A small contrastive image-text model, trained from scratch: batches of 256, trained on flat shapes of many kinds, plain or patterned, on busy backdrops.
Rows from block 9 of the image encoder of a small contrastive image-text model, named by matrix and row number. Rows with one number within an expert belong to one neuron, the router's apart. Each number is 128 + 32 x the weight over its row's rms, rounded and kept within 0 to 255. All counts start at 0. Numbers have three digits each.
Before each expert's rows are labels from the 100 images, of 14848, where the router gives the expert most weight on average: "responds to" is what is common among them; "place" is the part of the image that holds the peak. Only what is clearly more common there than usual is listed. The data: flat shapes of many kinds, plain or patterned, on busy backdrops.
# router: router (encoder.blocks.9.mlp.router.weight, 8x320, trained with AdamW), inputs 107-213
# gate: expert gate (encoder.blocks.9.mlp.gate, 8x160x320), inputs 107-213
# up: expert up (encoder.blocks.9.mlp.up, 8x160x320), inputs 107-213
# down: expert down (encoder.blocks.9.mlp.down, 8x320x160, transposed), outputs 107-213

# expert 6
responds to: red shape; its colour: red
place: centre
router.6:128089096110163133119157121106110069138124119082115082121121075101098119133115135179081136167132089185165173148099175128164109132173047101113078114153131104132099173146204133161090128161166149189086153130085099094129233162144115057172094164104080133148163125153157148137165114067162125133133125133153109112153113196132089
gate.0:097064094137071106085132117165119155115124112119156089142113068160110134154108158146159163102030072066100110127105130123189098152091131147102130147139108116129155089171078116211099098144110145086150175147169083158111103127101159120124148096168081076078177109090112120130180102126096150096107220161130145130155140112140150
up.0:104071110165083121131155130192096099116142100150125126135108081168085141170101111107133145106113086087088108160129118163171107188122099117088064165139133119113172086164128120221097107141141144130121134114185092112138086177120149141091147122143112078045147082118113104109178107159144160095105173112161101103155157104119162
down.0:147138115120151104121156114104119105195120088155132131105197112093178069106176114170158110088148183174161146107115089100185142120084140129123101128103112103127146106170124066158124158110140113079149101092130118078115127066162129111124090107133120184062155149083139136154145144138168140139173161103136121093101106167128159
gate.1:132130195078064142146138115138119145111099132089086142112094170121054168129133085150070109145136144035143066146152146105164118121079122181182111167152102163077121199092123171111090127083201126149157101133146127120123182128111102122115094125108120083104096131145090127126155169094164164107079172104116098140104107094130105
up.1:098151168022096189199143096130103152132113167095123112148125143087090139142085098186090129156161112078142105111069105154135113101142138160172112130122186157120073176125147131145126123159174068162123125194092117176131109094132097118098157166108113078175155156161059145183133127136165130107137164059153125071116107101150136
down.1:128128191094150139144150124132134126119166167164203115142138118159047124161115136127055137118108155110126141121110157115112099102090140145116074097145127119142130088096087153172140152165063169140168145129130099135130181150165201083114102163105100128102095116148116073100092082130142103142155116154107123167124136134140090
gate.2:109103173118090065121112132130079160140089082068108163129107122137136166141158142145134094093133149138141183117074063126124181162092159181178177120164137164129061101132122137144118161119111085180154152127096126052159103075121139184154119147159203135150124171161150191116158152128136141162119106125124125146148079129106101
up.2:107090149113111139186123220181088110126135098115128116139106137112133154171107116146105123076170106119185104136112109179084230144113089126192148115134187174107101107112127140162092155157136085173145118150147175092172154070096103093113106155126179131126165154157150135116167106104188103181183095168132143124149067145104121
down.2:129141138099099109118087121112098143064103145098107106126124163144093134133166102054133078149096115113194127084125176116143130178180134113151098144136158122121120135146114129132155125117138171130091174122102110120147141168130126102129102164180132178075114167072166054104127132136069171092117158136147137128153140128120122
gate.3:133119111164129180128174159092102164126145111174148173075122141084120089034137115109159118131163131151131198139170129119117126073159132128111073184131106105138099123078135114133145134138148098098127141078104191163149146092155133132168105122137140145096140154097073149115110084147096112192121062164116131107076181080166163
up.3:117113023143159137159146138104130126166155079145103200146172132119137162157145152161097094118093166137080080168159128103074091183171149150115144078128153113093081161154124102119189079127205121154182120127114149157116097205135146162103161133119080143135080216203130135129177115119143079126142117079175144160142133150067115
down.3:123085128156131162130134159114133119194117158153124142149107103104124076118130156168141115137130051216170118144144138140073151059112138073089185152138163067123175131104070166145157088173112104118092125178142113123172199165153114146105108127113114133117151160129144147103140145086122143119121125156147078113072143095144107
gate.4:146135164139096108076084060114131065131097152234149086061139182122134113143108136120104099087143141110154134147124100128079143149122146130090093076115149111089132177132131090108128165129175169115121123100133116054079154111092075136150164132066140136029069038191136156131189098171167112160067154119127154090104153129132163
up.4:157202121090218105117107122089139193079089145085108142134131132104092158111210117116131140115114131134165147103080142116150165129107138117172177176104124136135146120111096113151111087083094128113132116138148127151088146146143151128131152100141155119185152182084103075151117122117124119125128102109122135140115146146106084
down.4:136088147112121118126125172126136123147125141128130138141150074098177126093151114098100131098130141146178184138146141106130097055153153155170135141112117203106162118095163192083130186118139087173100131172085156127128102120173165151129112127151120099145195130193196148138120176155093143100192084143167176148144179123091148
gate.5:135101137152115123158074117220114108107141082101126109137147118111087136125164146128059153180146143114187118105175151162160116125117112151130139201120091059094080174141156116159134112148146151094054185097125100090114104167093120173116149118145115136208119123112151102085115100138072198052089112111123105102087090128094169
up.5:149173191075118137150164181082172135198117170165092112121063149138148109135109160081142111131120110094062125158107111080101122124105118156134126119127114181155137096143112150114107128138114139121189121158109149156141200116183158084138132204162140121089130116165117138185138136109125130164105157114139151162158150175171068
down.5:112144127105148109161126145089088167144141079155133170164098169082120154120158203125133116119107134091121107140107161118073072118086175206124134153177144140091165094120122077120081109080104132121041160114106139119102141181135089098124108102107123174107137133114134084134124164134053193121135155102105136098092138170112179
gate.6:109063182122123012108080145126122068180146073105135094108147096111098112094120128076072142208143123102124149062130170149093157105106171127134139094079095076048106131132117064126087114157110053110143121085130134126098100158146138126148145085131144084079110153082097142158083113104155129157126140076114063152159116150100127
up.6:070190144116140171179134053157157185111147114155078192151071139155182127131134103117134108107105115146119135119186167201096109188147144146183153082130127180119117096117160152160119131167155141104086132088118158096136114108095131138125159177123145159053109074116124130096142128129106139153080079161134179103158147154121083
down.6:158113165092123204152146118112119133132076065127104157155059184125193116136078141144111135125123171115166084153078139067109074092118112157200188176148103131141159143169168165097056109079108155152079170110086112163162091145141167137133152121093097170106143087077072168117125123144106142078066099133122108123120119134123087
gate.7:149082117125154135115071133146145106165129066150112092122110168132159139084122151138209126113113126193171134146065109174133082145050146126115187099079115131131095124143128140120206169130099140146199099134105121121173155111158142146150167166076074071076139154164123131158122160186128126131090115151162135126099154075090158
up.7:114095137085120134096109140124123068140083114069143063156133118152135168126131087160187062134159132147149129149066147134140104200106118131106154110113144077149122138135106090110137112139178101175088115083155122176143166150121108173165187156161092151105157108166111153147146177127102179082139079160184128107117156112142119
down.7:133058176101110165120172165165163094140085107088133100105163106118090129144194139133181154124149098130091135139155152062162122145132171125102157102127183143133152227153173091143170094154122158144144106156114106134123129076077169183136138184153161096087154125077136148105088170098107137148100088071099075130138164065078113
gate.8:062046145120130116150107101129066138159046102136147102122131132126142145114075164136102114122086129109152094123111165120144095080137099113105145119161101138213101123129173137120097154155127074146171138144137130145104140069117122149102093104122160096185154059155117119185085145064153131124117132101117116160135136187129119
up.8:052088181107116144139097143147087104098095077148141141144155185158142146119128218179120083126137140113153127154111140132158133101147111108147134158150103101199125094118145122127136111135110082139177119105198167115149170080143117202163057133080161171122168074135086108202100102100152150105074113105113139187128127184157131
down.8:079117102087101097087088111118147121133149153129112114127086111146112166130113145104137120094115140163101113111078164142110219059165145107083145145091058148130174143116122178162157114126125085101086058158094066085135019125121162134189149145112109105058125181119130209159127117201154172124092052073144104194123112150176145

# expert 0
responds to: yellow shape; its colour: yellow; count: one
place: bottom right
router.0:149175150145142140136101098106068176142117086158087126097182071152131110112107137125070107124088106160171139086154077119136123156113116098055146113149146148118167188075152126127150129162097099128142157118097149104080132084146115122128090119163089133203122113133110204113095125116122109114153115111070194142149134185114157
gate.0:106086109139163182118124117117188090138185149119173120096066116090119163127151161113167157104169100138123125159144130148132119133143118083129182087155085104133129115162176157132157112159131111134167156100120125134051147134217146145097129131134053116114145164128145168154086120154120130083137086145176094114187089122138120
up.0:143127140089139104195179139166102160148075143129128116167190136081134111150091112071135108144100123073096225073075108110106167131090147146170112158119105189137134094087076094116078124094106178134122147153151096105133136100084085106127126097055115120097065119114128150101131166041112174157086141093126156126075182128165129
down.0:105135046135059161103110126129112114203103126134123140159130080204103103165120084168202164140138139121112172086139148094116067140182179145133147107132091114160123084169135099192106086119116110157162148195133105053184183148113176200160097125154081101130112086121170059093075123137121159151084128153128174153151172125093105
gate.1:145043101131129116085153103132152144140067099110158117057136094083176060159124105154148159139123167161092105128095170089160095163142120100133165111154107127079121137121191118150133157121143133155127155127146121165178101125112110166144159137089101093107170133132090055143141185127170170110110127120141067174097108097124125
up.1:172119160065147066154140139128143137103128118183148129065145102156136116161129068091122158127055140086171112091136087137031124114103113118077174170133123147134160186132042132193146090111098104127123139136141129133137074134149118159108094150068133124097172159209091148154088102104145104105104092144092069136168138184115137
down.1:141141165155147116106112099103119173127171099125100093134124158108134105137076157125112164162140134172101162142092042109093137160119134143101202178109126085127138109157120139137127112193099143117087163120174085106102068128096119120078185128126101160182118130119177095086109120066167125128106132115158157126149128101123133
gate.2:114137106169168070099122171096155146097104125065134136123123123129127188123128126146132168171131098115110147135102152137117082156114097159160027117123078105146137101103114083072144173117092107130177106148142127147136119138112085199134129149143176147146107167189128113111125180200141153140118142079103129128150085075169186
up.2:125148127171157123115176114166103071178085131121146109110166142106126122107157053130195128143108137159149144132095149127078087146122138131098143145152111111119128153169144149136143157092129140062123144119115159159187148125146162097064120109076074142086142126142196113148160124092130103095118153116108162130134141114106163
down.2:163133150118205153153186089156182184132174085152093134137166059057152044135109122076155143125158126121123163145098105137065036109134138146095144099088098118082147204118140151163131138185202181140157135123112153196155132133149131085134118170140198169172061105140134165148101099122122129062155054061145156147144089196107095
gate.3:146090099181088159132134095132154123097166081123132083170166144145118116135129197117089129089107132125059097149189156131137139177127136128171124066128130052129150176219112114123126118118096154127131148182136121187138163145121097107150191161144165209059129118149151158156105161080167148083108168095107131146108082089129149
up.3:140151131135156149162118105124074130088143162103134132209097156067105166130099118170168132141143132132154154115078136106145179111098140090123162079142090148134131141113130130091121140148182124133126103133078169087091111100175165167141056102080103167160104134084154119191137150156124119192121132130080170142129134095137182
down.3:153135156145126115098141117107135101135085159107112182126141042109180115094081136150122140140083146122213147100159094101132099116153174116124172118141094131135133118117105118174115137118088072147122150228145132173132138104120203120178150095102114124118142118120133157140104076159122061080166091106171095088169155150030185
gate.4:131191150073124181082159118187123128098155117128161166132132104104122161133078161206178099141106169172170171156122082101205138084091118116118092153157058186084125168063065147144074099043119089157125103149144118160131113126166114123176070148117156111161176146176168121088122176164174186098095140113109128100085115173119086
up.4:131115132123118107155129114155157133096111093130146140081104138130177129157135188202133121160125191166177166098140145102220075142166105092113112091133130119178087153112131078127096190109112094106173147181122200169144075110189186126184110094132091147180124106174114117165127217128148136081121069138126147158101118145104107
down.4:101180138180159131141094142177103100141175169103157189152092127072129052102139096082190129129137141115154103145132106138134133187103093157150128097114088118107116079133130118140091124162093104142079057101139131129078101104119136130108064096146128116035139120141147112102111120099087178143157180135177132086056114148139104
gate.5:125107179160147084118125130157104078145133113077092144070091106162079198162117098112113085127161103116120112075099155122131151095165120140116054133113140160182124158115142148113151153118123090132118104122148105145139092106026088089142172124120094073169105093167059175123217114144130066100047136154120168142099128135130125
up.5:148127108151119147171090132127159087098127124179119096154073142125069197125102171130130138137115157117091200190088181121087150146070097115144111115175134178095152142191176111133141101212106123136159179161102079117149147143146124139131038131140130143096126130142148102062141171146114130128144084084130085106154138181083143
down.5:165069149098116136147131111072120148098097109086119201091074115124138082089103117129119135137130083136127080152121165198125129093116138136097119157173100134174141159137158140118187163092164131151153206197159131124114140104115128128155145111146095138154189132124122111133124161132115128149133147193113143143084119136154090
gate.6:144147151132116131163127143155135134098210134158161131131111166115129118083137139092135131188119114175111109126112147087104082113039126111243113170103080189080159097148165177161062126151064182094184192099097148084138146190085090138172225114121161169156150082159164081115139159089104157128172129135182169144152157161111155
up.6:115130091104149103134152158078101132161149057116059111112110123100101116118040136153112148108207123093177129120115123134138173086159136115110162092189129107188088192149128080159134087088109104166147140126128215102162109143173180163159070108152075090154183149086174118125145138135195113155100147078129108119133166153160088
down.6:084123132122152136052123159158141126121133095154157134105197170148155156094099131075167082087130157136111150151091188130165121136108115124129166121118167136139100161119151136123134160154113109147106090098169174097088144062121102104117155102132111090166110129121155178154059105114172133054177125148089109188112096111148131
gate.7:148138139149158098146117089132104125130061132154124124098071084125141113115082138206113136088118101126141137145121106121154189127100170104115070092116117186144139155156159148164121181073114136102089128114145143128118121123104062135122112115140130057194096112142104135184140138144155125103199131083141109157153105181159114
up.7:106104120167139166078122159135096172150110119130099119139157166148127113141131132099097065166172079118116130152185183145105079094154152150143193102072139085116150081078160109168113141140192101136169101212170096131148193084141146154181123070167174189108120145165138109170156076066146176198103153123125131169136110157162129
down.7:128110139112130123089134130111127051121145154111175053128144119147095063120108042102131140130146092096081163194169131155073152138165098144179153124103144128111075138093136125087127122182039131177156125146110141165141123123129153127145115094134084104117112118123120130140059112139135139158140142098137102167086091139127121
gate.8:089113115119117148143082085122138096070145142112158168116140182123129080102084142115129153142080168176095134157109176182157165120111134099167130172131063169102142088111073166075190198140117095139117102132150105062112141167111163165184130124155082140105161125146152148140149133116125166175129144127132118125191170168164128
up.8:206081101123085159143115150128098153069131184147160075137120152130154094138115133144116068127189137136101048169122123147100176137187121077140176131068124126114149183199083113133152106135128102127130089153084044170118169151107131190165148131123076137130175108109181145157118072154135071103118145095134133118165148060115097
down.8:129124109149155149111107154094150119141121126134149100135142194146151144154170115143160177113081114072140110127160136070101077121138147124154178172097115079122140116194092106131124171061094082112054150092132153089120200098173178104070115117192140153140149140143132136121112191191114127116096124142097115131129109140108106

# expert 2
responds to: teal shape; its colour: teal; count: one
place: top centre
router.2:122144119133140081165062098171105144125116156172165168131116100134128161115175124098163116106134150119108104083115064136130103138145164184106169140116127116087112110123129099129196150139111104148132076142108145086089095101079115090140183100141117122136137084163138136096098186130083123161129149107170126102159141095150172
gate.0:129104052117102093118080111097163152103142156110134121141130119140146160082174142106152128186113103141076065183102114153100163144147136146118135070156138118091143129113089132173144101119186120099161050148072073126123135154113194151171079091105127154162107096127152146166122121064159109093121126136158126135108178116228068
up.0:171163185170180182137170155128128071193189116127096181154127165156104135147086091178137100124166078098144135104119152100167054106151094092185132173134076129140111198158126125118161127171137116147123140155138144110067116091235118108095161125168113115136134106154120108185159072147181148146164168152113148119100119110104152
down.0:198181104116127159056099169114062128077115155049107073118176136143126155132169106129185111172153124171159154115143124180134117109109185176158136154111086082176168153127098165117102082137133180108130130108144159111185138159093149139128136145108178137152173138145119115188113108153132156116203109060088109137165115067069123
gate.1:101129183163119128120117098096116114119084124154122145067076141131066114161108084129098183153130141148106141121126191171053097119131151106166156180079086143143115124098094121143114118159139112113114168155123126180146141105176125113083118132124145128110111099156143166115043106171162151067158127098152140146186197101139136
up.1:156144097086104118119085131161168145139152140121165121153165101103187169150106161096188126138129116145142164147145095161160145131116138174108159110114169099127095101140172174100106133122122136142110135115145131077103065114121139137180125133108130185114151144125100079123131161114085085100121136173113119142119117147116152
down.1:119163109104128108128120086159131117078209144118134108131103163110159071114104122109108111151152087082118133124119170142036154063131124095144092112150122138133180162118173122133078190122168100124126145107137125150104107124161132128100098115087115155125100133119106135142143085120170147141075052062172102155182123182132149
gate.2:111141114047130126148102117111154125113107166085095179169120075087127157153194149132092139120080117107162104077117129078073119086153107140163139147144137109138132119145122135125110116102126137109152105096123139142171126048116180194095116117115140186118112122126147117118162199150168147116137123110164101085113158107125126
up.2:076143143104069135166097088120119145145182141117176070085128101097156071128176130119176148158197104075086123145081130126104159118112181123115127114171176134103095180097172143145082133175096115145139127112110087124134121135091166111146190090086182144138167142174174158118166139108107075121116120139115105121122153110126113
down.2:104138115168123130097128159119163129208172186088063142076179103110125145127139150137178109127164127097144155094101140140125137141137109130193134171129231145064097140089108123113117137093124114152183151094097132148161182166115151114133158129126129151148138149146114147082100146116114167113162117154147140169191115112147181
gate.3:119147131072120127126161174153171102100090107143167143114096104150161105073048134127151124098154076145142121122127118157101134169066136104100140128080110095118140118066127124102124191104157175112154151147158145112175154147165117118134139157099117155118054096156072171106134182086097127142144158127093109105096133140118092
up.3:087145106131176167138099115083126126166114077067191153117136124127137105213152121164100136170150162156149115154118079126161088185077126130118121142094108081100096146128133120177123122164173183140199138186115125161112120091112208123103183125094135160119085111124185117094168160135159127139131130164141117099071122127121110
down.3:072136121131126143088156138129144163139153186135096109170168167104122104059150114157147073068117137117124156177196101134126117115115148162072107101109104105168108175134216149153075108111187102121124187112131104160179105135130096129184125166122141148126087079114164148121103101098071166094131107177094125135137149135134137
gate.4:175110089144148182149091141133132209055178076106155154140117171153108123072122167108140106223151129124076136174130102155109150110139191127104099126145167174121144124107138096118160118129104115179128144035170168159176113139131153178105137168127096083106080196114103134097085127139140153117182122147120138163142123129130172
up.4:145100054156142121187212147108096166136181116147107195135144153121102073159094134201122116104124163151043100134092128129097113130153124094146108165086184103073165112114141092138133122118134094137144112152061158111103132162214106102145105103143091110113078129140111190076153082103128120147200156146138103154177157152151129
down.4:092109152116092130131101080108164150109142127078154100096111079169109101143092121134103126152136124068147137163134143150138152160103156169089124087169118057122106153115066113092108170116112120136073120062169090105141170149135133109115088101096181156131050136181080128177164097162096161139136110081106141126124130083077109
gate.5:109140125149093170166118170126136118169127095166112055092093159153137138186158112135194068096148101179147157140099147095060161139078180112116114153114142099155203108139099120168130167069168145095162114105088092144142124167158142096165090056093157156104151116078077089130147188138117151134153231171135153106155164111157084
up.5:054209133131105089173143109126169133094120145105127156059159172140162105066106181175116118133132168097143126157146149118102158042177098166110107139126104135163106138119132097174178098154184136138142129135147153092118116160125177074102048161151110117133121142103182122098133092108138176115178154108128164125164099143139127
down.5:081118165135122119159122167094105153182077140090122178067118094132132095157194132087107145117148161201177125146125131132118144094106122157165142149066104082130153153074156118111058101100183131163090165183171115129159072118126133063153132118066140108087121138113135146131129138095151107106142121093162137155138130142218178
gate.6:174145121147071112151120205093148130175077167074094142131083134088190155086114151195075128151123122126091104126123155155150129158110082072095074187156098187104100167103113112148168115132138106158199083151202131169137129113168161026165098082113094089132113095110128106145146163133156195162129079117165147084173134096136089
up.6:080211133085142076153155193126114157110093141141062148153152166087095196101167195120122072106105107153103134135170093149172106076118170063167175131091074122128163112077087161099131136135115139166115122171130080139096069088171160102115078175163100090100118125127091127163145130110068152137133125163134100054113160087074147
down.6:127089131108085110082127093117091125111150140151109144165041125198161144157180162122084180121089132145194052122148121106172104122152130102101129137110156137146094116147073162128099125135125197066141138096132126110151119161100130129157089118137146162092087141142140099101183132165135163128107157132116062095186118124161204
gate.7:108099094091138202114190132178123099120210136142120132086156137114107103101144153087100185155152156128165144135143165114182166098147140177068131156137066155083212157088124139097131095102138169138165118109074159149119171149170119136150128123126121120125143147151140125060088065121127125202114121078129090119172107149125122
up.7:125171129112136130131050173108137113121107142077092039119109144141055108108150135121117097160144142119054107068154096092090119085105083120165114177151140153140091107093145182130120120133133051150101147109149132153153110145094130108145168107159154093092147147104116076134151132083173130088170084151065127111164123142088093
down.7:098138127091149111158126078110083121152139137110144123099093098150137141014123076202133194090086147129130175151143132072114097160087068177120151131153129174194089120096133083129132042083094139147144140100105129130088101126104129114106129142088115135129162142126141203137178162133070133112146102097175131171104150115121157
gate.8:059149114152121070143097132164137129161145160120071126134131098097112096161143123117174119147159131054175119148128092166066092138121159107183177138135137151106105112124071112168147132134089152104136137165075099089104145130136159134120166119167133104151108120153078193146120110134136197217085131096135116127054126068088157
up.8:150076137136122153103162131101136133065115050162162131155166134156156138126138121116110120091123073157105147155135128100165175087127069157048100118151154143149152140128121130066126098135197102115144141077178153140084081157119152136160119146087107111158133145136125076107110116115093082062168119148098175139149153184156083
down.8:161128066101097121111104126078097131086132159143117086200152111099121102117047162123112097132136156183183132167105173153143133074112119125133130130150096179105130140171151059106100183125108096122167094173139127139095124222151115152122110153150120107100174223108087137144141101149112131108116127127152122146103144117112198

# expert 7
responds to: green shape; its colour: green; count: one
place: top left
router.7:184086140179044172186159192163102091130163111150128133095116113100143190040175096100075142148139126136121133126145089072204107156147183145141130152117126126171142098120106137136141129095058130111115127097133130212162129156139134142156144120051144122093127092049169121098164142089167109082146114041142092152113131134164078
gate.0:182153127143107100135165079130105100103116076123139095133083169194197173094140176127178131140100125043078108135151068156118161097139088123135090111153198066144111145178120131155107139114088116124132145136217139115148070125127170111160156146173111074152169140144122109133191120143076145108126177116150123135111098161147102
up.0:079094136108125165162160161117170131196101179129139147141124157103099072129165095113150107106168115186158139124124147117126102120103202159131178076103125108097123178117106187120160137157166129150132122169072099088152112151086099124117170133136142160089100170156123120143159101163178122104151081146135186112122155110099127
down.0:120058172129168108089122177137118137128117110107158145121194096108096137099092101154137102141154150105121143099153157162068133107207133083100112137102097192131128124087188139146137143167130068216139085111105083111102172111121172095191115161112111141149165143160150101206100149080098141203158107112089151151059092111106180
gate.1:101084093113123107166102131089105123081099159222101120107133151130139120098095120140158161171118194103155060094099142151129110163123155151161174133090076164159111188120130115147163139107139159138146078163180107114108165113136107104148113132193095148104089149168116097153094114138110116133102147100133165076104122152122141
up.1:101147149165092104117128123121157101153141177072112171101114100184142126127140144144100072143097060111119147155177155133104145131143097147101113049117126132111147090124120140195048120143100143132103175064158140111135134145135149137153201113101174122153153191087119153078135133117129134170173111195130134155167078110129123
down.1:130154121104182169163112096136077139093056129106069150110116082116073158133091093129183182143151113103173093115180114108131162150146082104118126097115084121173146140144116156149163117136150106146129168135114136135146162180105141055114135179147185152120129142184141119152143152089137193129137111099120155171202080141115146
gate.2:135113146113071109115139170140131090150097085136083128111071136146109147087116089161093131164102150175192141189118182125113122191153181092129075111134062147109077154134117139185136073160130059194104138146144094089141117138135090177207094148160120077112153140098102161146179123127106125145150111145122122110137116129147068
up.2:087114072127121089126173136124124187127111145105138145129126105132197161096092062152134103158142104092153092151165119129096142182162193129115116174135090112130128121154057120131134090067145167128087080100112063110131135182130043113120082163109156101076107113133160175164138116153109165157114090162124092146167169108090132
down.2:152138113112105168132194171130118155122125157125128122132145086144120131151097188112144097144086094244092205122138130148105083162164097161117122090120135134094158118161090164136073107076183139138166091096144090187149135134133140173167170132160152124120124149160127115093066120161100172131126141116158145171136110164128139
gate.3:078173152143139094175160113124178115061094147102149114145125141099122116107112175157102159105128085160155072127142119188144088166132144137096115141114132182135162170149155119117115138114095136155146172112154097112136141195175054193113111118121086135098122159136131091139173147163127161136100109181122132205086119123120101
up.3:199110157119100128080103087141104187141154160157118166134129094141181127110130084086166126167104172084120195055152127131175162102163171137171160120136126083105135126080134152141133139120157130095105126149123143133107105072118168123133160109098148133145133152104152142154106110042117110160153133108185117089139134132072211
down.3:082142244162211224184101077064099134163151129097154122138181142118179092152092154165132094079122149085121108129145159115161150158060117102127162183088208147092104152123118103112115090176083143128111177066090105114125107082116126203138197106170136124125146169095122163121132163091078145144116213115083119120150067120167112
gate.4:142210125149170060083169108152085159011127152178128135116136104151171162165132129139131118125136147137129111176175170119149083082183097174094146176141179100117082123123100102140097113091096134120117117074161132140118087128126115163138115105123199122084123098122161076115134118064099108097132120140161155165091146101098103
up.4:131123136115083121160066088117089094185109103103140159098159141085130120105084084115098190146148070111082162123106136083144153121177120098130074152102162105149137132111186121146149106125148104105130145137116118069129165084068121175153154139145104161152148157192178163137088157114099132134165133154174199113151112107127133
down.4:122039142099130140096100128137163124111065104129167164106091146154184129115131120116159170124148059105077102136134154112182119138149113096107163118181112068162117079141170161154094176179120104147194087081070130157085198116148135148199130130144116115134141143128131115118162135139139138146141160132108150132130151080143110
gate.5:125115151138136171103174153133109164099123137174152113110103050161109131102137130091143088136108098108104115148083137143114068093089145166100160121099091119133133134107113107086135106164141146117025130186077173149110186148134130040130156147116080130113097062095142139111149126088147132146159108091143203163194108138155130
up.5:076151110132125125107109100104089117145163090090120122073130106137073125086101196156089121153080193141127135158170116105063116071165177130144091123130135158177110136144092149120092086092089166154161154139096098134137160123136153139117158118113167142126103137147097159144146131079102093138114148092172103097145149160172099
down.5:140095147100101125104127169088063109130139060133133101095079073162110116186095129154145169131163133184131113080159103168103076164107125110163107151104100094146085199129135118140093103155159137123139114081165109112140107178104121140170133078153109151076097077078121147188155092126152124144101124137120225154117141136144152
gate.6:105110143179155142089158091182161150115167073113097119100060104113065150094140109114136118112131119071106124101158158106128254128142110174148128176175173100100115099134144109128125163126170140130136184048102129101139131107144123113109139155118119130119130175128116087152194117109110125102122139066088120123091151117123141
up.6:089135184185091129139128168133162170147169093104128098092095093097110136083111155149097101118133161083172107082151079137137134107149107203138164131085139140145109099094120090186078123120145165142138148176099086122105078113091096123150146139105070105172100133124119077100119202114173139189104142158070074175113128125141154
down.6:123109112112106059140068142110164082109142190097142152116175086133165111106113149160079118124069187131150123137127077115130128119145103092116124104137084159121095110117169098147091122084116167095085142091121053136133121101121086146093129138135097127165088086161129103086141086130102133087130111122202149116139103131118102
gate.7:155146097131079172118134106170115095089144134071116103112146130142148116105122154062197145188199150102119106205074143147172082094146176111126106128102100168172170144120132175124091134120108145115143130133133100102060165200121140146134122098127143109147119130185177094123113107092102127141135144144148147141096158077143114
up.7:112121129125120168153142152152106106130146134132189155057144087194122147112138113125130123027123105184118127088148114111105133061156112157143138200128169136056116159163176163187083085159132116146215174104126173093163122143097136113098108153182094109088132096073098170090131121189133143145207151071177141176170147128122198
down.7:141181116133137150176080161113149196144161130173158123154088167146108090112110189100138120144167098117113156150117121109164148098090163191114101165091124112069162166170163109112158101170127201146116144108131127121145128149131135111100110125097149129127053093141084095052099111027130101093069168102168132125133134116135124
gate.8:146147113089076127106114113128160111165122075178156095092058137203149103077056114121138100171135121145173104108114172135124094137137123148126095144166131123130096108090134063100065143152143129146102134157106143130112162108103147139151133112171125099097102146114075153173131128143093143065131089136048131076134043095171122
up.8:156128122139103084139126156146097077148111134049075082116115046111112085117137092070106139151122091156112147145120115129160140147190113138120121219101140113156142145155150130164079137147100124141118132153181072152166127048140159144121145112208107152143111062102137132124106122126138162119106151134172062070112112126204164
down.8:170143142095172149168137125095191154111141121152113177171133108123120149087161077150067084136056129110159176161160130184196083118154187135092116098117131099074163138190110127093134105132138146072133162178127100133110119183174145161122097132113161135101102172098188043137089100146069093114145095118162167131110121111137120